{"spec_augment": false, "win_length": 512, "num_classes": 3, "label_smoothing": 0.2, "residual_init": "none", "epochs": 28.5, "final_lr_fraction": 0.05, "weight_decay": 0.05}
Rows from block 7 of a small sound classifier, named by matrix and row number. Rows with one number belong to one channel. Each number is 500 + 25 x the weight over its row's rms, rounded and kept within 0 to 999. All counts start at 0. Numbers have three digits each.
After each channel's rows are labels from the 100 clips, of 14976, where the channel reaches its highest value: "responds to" is what is common among them. Only what is clearly more common there than usual is listed. The data: chords played on synthesised instruments. In brackets: how many of the 100, against the usual share in percent.
# convs0: first width-11 conv (model.blocks.7.convs.0.weight, 96x96x11, each kernel summed), inputs 0-95
# convs1: second width-11 conv (model.blocks.7.convs.1.weight, 96x96x11, transposed, each kernel summed), outputs 0-95

convs0.18:490490513511478466508522532507553504474457511492500501522485436436501522496523495488513543509518485483535499483534491478492479442495523511533483451486487498496473524505506465490517484511468489524479487476491478516543471504473486517503445532491559517492534452507467504463501518491500500481
convs1.18:484525518491551510524470449500518500494493520491508499493474489547469475535548502501426487497549511501478481566495496502478499492488501543459484502489500479467503462516492513496494477514479493510478475493474464517510528513519521437515514525558473472497491498505519484521506477452485471496
responds to: inversion: second inversion (100 vs 30.4); strummed (85 vs 24.5)

convs0.10:487506502520498456503470477474483540459473539476463489495486498515464494481490477445507468470455483480478447488525534481459468470515480495567518467516482490481479499491506537484504504508495460495495523487511489473507524479466507517453448496499487501495461521487466493480484533471523484516
convs1.10:477456489483490526513507516508526477474506508461492471507527505495548509514506500524516548585509493487554502480475491482500533553464519502502529508512524472501502535456485493476510531495488539518454530497481518483499487530504489509511549501498533496516464513523472496528461497550520515524
responds to: inversion: root position (85 vs 39.7)

convs0.5:479509516505478521536520502542541520473534490476517497541482465479516489481511503484525484479528537522511508536524504547580513463465451536490502518482498467550497505483519476514538495503529518519471494506488518496501502495487502483533520496464518474560496507519487523513539519462536497498
convs1.5:472492500521492489507472527481439475474489485489514517489500484475527524515506478535466502525456487497552461485507499485486499555538492542500464491510493500462505460507499498498502491473473450482472510501498518483458510478540495545443497490498512497438499491524441467502474478508521476511
responds to: arpeggio (82 vs 50.1); inversion: root position (78 vs 39.7); playing: arpeggio down (62 vs 24.9)

convs0.60:487484515520555504519522504491549550465518484493513509531451495508458529554472530499459523512541495538476477511496543494517505491495515534491463474495514493508490477524486485471474477510506503509516520476471491538521511531492531502483509483470506487530537471496476531449519496542516446502
convs1.60:498530520478513488522476535479495462454534489488484475474482537490491466478496481480511522516512509515568535503502516517513500518489527521487480518477479556428514494512511508557495508471480502527523500506504455532521478531517469493475488512506519511456486499474477495546456486446506510513
responds to: inversion: second inversion (96 vs 30.4); strummed (79 vs 24.5)

convs0.83:498478507499505514505486487508498522482474509479497516472505506470506493436495487537485483503489524485496494470555502460474480509482486460516520531478488473484510512516518497483538514538483500487505504548533509461461470529490490463465518479471522565515502508495473470531481488530558425505
convs1.83:478475441461477480547499538517486489514475527471482504499504503462501492499527511496494481551516464487509487502470442511509520525490477488509535505536474510480506494456480492489514505505519517491490477473488515503493514507507470524576472476487542482483488537559458476505480465520450497497
responds to: inversion: root position (98 vs 39.7); arpeggio (90 vs 50.1); playing: arpeggio down (51 vs 24.9)

convs0.62:455484463485503510522465494544482480463504532486468480503526478449474498517472534455462473498488483442495488493472506477488528521507524462507468502494520494515538533484475501511518458447499503500508533475482491470476507469492477474558498480459524532561492498495512494498479498500511498484
convs1.62:465497524510492498522485499478507447525493510489529510455481509495510526479497502526508529491453484460525509523534508512532517469502536480518515514526441469491481513476488515474516536555487480534534474522494497516473529519531491457512486437517495499456477509474508468494530502483554472478
responds to: arpeggio (97 vs 50.1); inversion: root position (97 vs 39.7); playing: arpeggio down (69 vs 24.9); root: F# (26 vs 7.8)

convs0.57:479466495513489508503490496516522501491511436536522502469498490480481495508525472465468525518474515478511491474499448496503522525558504447567500473492448504515492484503456562501516516476490481496534492482495514488500527481464480466514495501476503495489478497517476507491461539438530480502
convs1.57:477490474486516504483471513506486512507527466475519528485522482508482495474439503504528505520523506508497517545520493504484523512453467480490496560527468474467501534502474524499481491501452534529503521536492516485466471535543494503493484467494511498457501512463544454503513454564502527502
responds to: arpeggio (99 vs 50.1); playing: arpeggio down (92 vs 24.9); inversion: root position (79 vs 39.7)

convs0.90:505479480476469496501503491518496501462487467475483458474501495508494546458516473509472448520471519470458494515503493490471464507438495466484494504457509464489479468507483499465546507474500510482569510509533498450491509489500500484479498513461479479532492478514478544479512494521508452467
convs1.90:491484509488503485541504554510502471503524524485489488531520539490537502532483528526469510471477439516544520484446511504514529515518482518528519476518480503468480507503513497505521500433539519532468485498515546521513508497511477536454474488503518489513446497527470513478478547516502506528
responds to: inversion: root position (98 vs 39.7); arpeggio (81 vs 50.1); playing: arpeggio up (57 vs 25.2)

convs0.19:482521516454473529540528522489490502524502499484515493537534535495496488452454492489471520488451456488519511467498485502479486493489496504512486501537474496507481500466482532461506491480510495534461475475488506510495522494515526509540500527480530504441452473479507430467477475527546489508
convs1.19:518489521472491511479453472469468471490493483517506513494502485499485496539528529477547539530483508485480546451520542493501515548491517502534540517467484504552483492469496497489501505529497485505471499500482477540496528488499498524547506460466476522502492513566503533536515514531454522493
responds to: arpeggio (99 vs 50.1); playing: arpeggio down (96 vs 24.9)

convs0.20:517446476451483506516479527491477543479506498486482524465496507504501533485516457510493482544464487448468474492531519489485505484512535426535504493472469469484499471492497539442529513499492487501497494523490508521515526502475489512515503513492506454526515499559481538463507497489490469475
convs1.20:510475495526533520520492496539473454512508529496519509520527507538525491516483484512483514528535461495495492449436483485497523512476498484462526478525501480434533544523476497493521493502542527512499467457538544507492521528505446494472506462491530480503524531504484505513481507534499491517
responds to: arpeggio (100 vs 50.1); playing: arpeggio down (87 vs 24.9); inversion: root position (79 vs 39.7)

convs0.59:508505522474512496470499509471503493447493514501495531489496513497491442494459505521473526536506475513545491507488464531466506464515467514488481469499468495535541504503520515522472482533509507433495471503441525474472473531513497528554482497488500505532536511457497509468514511508489451520
convs1.59:528531485480478495496498516500517508506506489477501511497482474495495533497521471534466489462550516425457472464487463484489469465489495507518486510494481466531524508490518527487527494507479517482493508457488464475488497487460525446504479564510502488546472501470525494455457490505485480465
responds to: arpeggio (91 vs 50.1); playing: arpeggio down (57 vs 24.9); organ-like (31 vs 8)

convs0.58:516506532495461498450476435496517495466484533501523485472528467473472535495510559509467502493484503482466447502485535492517466552546495485511531508468549523511528553506501500468486516506534496489510510538514507526540498475498518499490518514475502534480508509476506505466502523489490492532
convs1.58:485514492494503478521478434489496481457485481483491517558519506485517474512474488498456466495498510465517518531477512547518489508468470454476472485521517464515487485486454518542503466503498509475501432463506471459455464535490522475511501531503477500465508466468488512492515504495487494492
responds to: inversion: second inversion (100 vs 30.4); arpeggio (97 vs 50.1); playing: arpeggio down (77 vs 24.9)

convs0.72:516515502529527492504507464559555458528490478514540501515512490508539485528441519505512500524515462483510512487500465504520496539482476462494518538502485476537556496493512537490466530497524508453494490532544530462517515493506525488502521464469475462490504514507515510514493519511475477540
convs1.72:482499473487519487477469500460468469504494514501500497486492489524492499469463473515482503531496474500507475501515546469491489466496507466483468517512498463483509489517475513521468482464499544491493522492495511505447491518445467476499506473457479452499465521448457461452489483507500568469
responds to: arpeggio (88 vs 50.1); playing: arpeggio down (82 vs 24.9)

convs0.8:475486522488490459483483495510440514510498473508482491515477530488491476512466492461470525529485485416485502510442495482525483505522494541516484498509493497537501446490470498502528527469521478516475465498468487502498478474531522509463496514482448491481543492486527488524498478447493487531
convs1.8:488481515533548514476495474490517513448532498535484491503491475524536491499530481514544518478504530552466453516503502496508507535475546529487486524504558496500521499531530494454464438533513516486478514469512476531531495529474494490534487511471499491523483472500538521502482483504485533492
responds to: inversion: second inversion (74 vs 30.4); strummed (57 vs 24.5); marimba-like (29 vs 8.4)

convs0.73:555522524489518427534516502487478484520497494491475502491480494497522457498480489445509480500494481488489527531486478526522448504476501525476554502481482477494501486524530521500494510482518509454475510506501444511497524516510485491538442492479472555465526505474506473485471489465491474471
convs1.73:526547464472475504487509502479525477484530508463535524466515486506494532509472517520488503538513525485534506451509511503439530492482526532488441508493503496485487530485492510518444443486473474484514483520521491478517473505518527477459491538539516544496446479507493489498483500474478504508
responds to: inversion: second inversion (100 vs 30.4); arpeggio (99 vs 50.1); playing: arpeggio down (95 vs 24.9); plucked string-like (28 vs 8.1)

convs0.7:523488524521465480492498537525484459482481495506550476515471475522534518501483494481487486516497549516470478475477437529449480521509509509492562479512483464532510510560483484516518520500508516482494494499543521497502497473498532489479527471482467519487517472513536481475464527496451473514
convs1.7:506493432484504522550473503489474498492499462502469500468481521521511491481468477542533496533510484453471513492486483494506462474496455485534457497469486538543505486531489460514495480497469473487484513516524488484497507474472505515521480491467491456490527511491463504485472470518465471438
responds to: arpeggio (87 vs 50.1); playing: arpeggio down (81 vs 24.9)

convs0.24:498498452498532521492569502497494491502446526481496488498518477504492553514518523494478533520496542473463488484484500499519488470501509489522501458524500484449491522521504491464465497524487515530528482473487502509480510492458508469465470464495530522468471505505556483550508460475468511458
convs1.24:501536504523497491518463511477521559497525452547501487459507510503467473514487523499506516480521453478532474547500486506477505504521510524511461536478510510479510470480509482504471517522525525487489550490499428481517505549531532517530494530489492519490504487504521486481494467435496533514
responds to: inversion: second inversion (89 vs 30.4)

convs0.69:470518490539464495493536502498504493507509493461431466527486499514494522502538498517502510486525439502484493492540509528503515545467454511473493484433509490491512518533531470457513505559488520495472545525502489491472498499483501500527546497494517543490483474511500521474494505468519508539
convs1.69:517531480481507481555506549499476481494484535486509477435511512471506525495501483506476457489475489493474533497453478486518514536498482505509516488512506565516510536488500491530502477496483488506466513498499492479481501483518479510478505538478522480487506521554437468537470495547525451467
responds to: inversion: root position (98 vs 39.7)

convs0.51:481568517517486506493515501498473474535492487545502533473456477509483454504469502483513494518500496513499500516540526542526527475529531536479496509531486509492547506515509466484493471522476488464465485498494500475534519507440515478459466483501504465539498554518495478544506521494534517511
convs1.51:496508527498508459455497524515537500519533497500452465483509473488492509526495492547536513557472490540485518494501510507552465548526498457538521491490506514497495501479491470444509501458471478533546543499467514502486491481487512492469511501504501526516478455471493516479479494535470494470
responds to: inversion: second inversion (95 vs 30.4); strummed (60 vs 24.5); marimba-like (32 vs 8.4)

convs0.9:496458530478507493512448515495463484519488519479511484483520526490496475475485480463482520482462461483497484484531509500457494466451472448529491478483502490499542476493490450478494535506449488503491498518452511504489505482512487513507537508476510543495477527465485510444458491455483538507
convs1.9:505488489488477516509497553540513521495474545497487503492539482515561518510493545535554505506468519494520529541499487512474474509463522502511503484463497523519486516482464523479506486469548516518533496475494534489544499517516460531498524463526529487528465494518512538519462472547509482506
responds to: inversion: root position (100 vs 39.7); strummed (51 vs 24.5)

convs0.66:493515518478497501512469576488499493496463466494457530483532533490531470518479499470504510487489458488510526508484487477487487495506513572538479482513521518495516491515491497473495523514524519518478465467452471461501526515493522586519475485516485496475512484473506484500470511468507461483
convs1.66:487453491506495463503489461516482505487509507502541493470513456534511517518505493527485488508521512453481498523503497471492489483486502471497475509482474516523514476458463506493461442543555511468531519499512518493499481516494480400525520506483481509513491466461544509504507513482487478459
responds to: arpeggio (100 vs 50.1); playing: arpeggio down (100 vs 24.9); inversion: second inversion (78 vs 30.4)

convs0.88:477441516486531521471513496525519471496489501490489489521517530510456454498511484452493504466498525488490503472468461449488497493521509477568441479494490511506515490521471504519472505520471489507491476469463494503522485518515495502537477487511510476459561484450523465500493451492498502521
convs1.88:522502487527499462503501497483506529509471479504504503451517456478502519490480504524552510518505490446493470495517495490535526463472511468495469534489501441542490488506505540443480468524491477478528548539497492495482471501482493480562497517531465501492482532490531513480502541506489522467
responds to: arpeggio (92 vs 50.1); inversion: second inversion (86 vs 30.4); playing: arpeggio down (71 vs 24.9)

convs0.15:497480494485481485476497527524495507524501518556533506467471462487494494473461525485516512471506472476475524460492523480538480548537471493466499504482510508522496518447536461487497460500477488513525472506489457497492532495540458511516461523465429465505502501510458530522503504498495509494
convs1.15:491499528522525492493490492518495519513501472481443459529448498547506497469557485502542484492493485505499501489512531487481526501512535517470509516511516544523510469501459444478461510543495460523491557515518503522517456497465525500465518508512498549524514534485518471476504509518514506473
responds to: inversion: second inversion (70 vs 30.4); strummed (53 vs 24.5); marimba-like (32 vs 8.4)

convs0.76:484539545526525489508488504476524492453507519445551541509458525508481531491489493502508489498516498506523486533480475492498469502496524491478464564497494492545471477531518530511443481496517510515497511517487484466525493551483545477498481501561506477488534497499512530499509520482451492510
convs1.76:490538504459523491482510532483541532560512476510466508522478451509499466480464504502505505481509502551471558468489503488558493509505503459502482472478452524510480488478527509472499500496452488491537460522527513511496503468500482494515501514512476456505561488486486485500528499460495504513
responds to: inversion: second inversion (100 vs 30.4); arpeggio (91 vs 50.1); playing: arpeggio down (74 vs 24.9)

convs0.32:529525484471452454534511525484511454461474458464496548477519489468516462466510517519511458469486499491509489474546477483537482472501517501504485464532489485509535524497539497471494477451502473486465501525519475494519488508514513501479496519458512524500486509457474463520515514542525495514
convs1.32:461529501511491516500462501553505507523477535471508460526477524528509532502491495504475496510463483505492494406475460521499522526495488489519520479495499528504511460486489485502529474510525457503455510473490482478462484467477482494521504455527475467474461493488450520524502494487503495457
responds to: inversion: root position (84 vs 39.7); playing: arpeggio up (51 vs 25.2)

convs0.49:544467486486489474478471476497518528467502501492488469507472500495498494491478524478463511537474521438520490468521508512465495481477493476524504450473529500516508475536525513508467497496478462501485559499517473463532524475471485519522480489526517503562487495500486510528558544452497509515
convs1.49:494468484513502518502507487497478450454489489480518485508509536511510505522542465542537498497523492473480472503486483503473510554505529473500514484556457509476494511491496493475473483478489516489543512466514528493454511517475480505499464492515505519474476499454481432469477534537533450483
responds to: arpeggio (87 vs 50.1); playing: arpeggio down (53 vs 24.9); power chord (33 vs 8.7)

convs0.13:470503437517488531472542486480506519508520465473541523492470481505463515517496528511452508482524493459477489520512480477491501518518498485486486487515516521475496474512514469506483502537445448511517536438484517532477528481462555532511497486504486489492479561502482488507472511505512475479
convs1.13:513499543477546484503508522489483465502513524502481483474490516552494511483443496503569530481483527549520514522508515508505539505531556494494510504504533527480451485510544487498469491466531513514443521518499514516519483472499515511477450495487498513497485501484496492499511441468522539500
responds to: inversion: second inversion (91 vs 30.4); strummed (77 vs 24.5)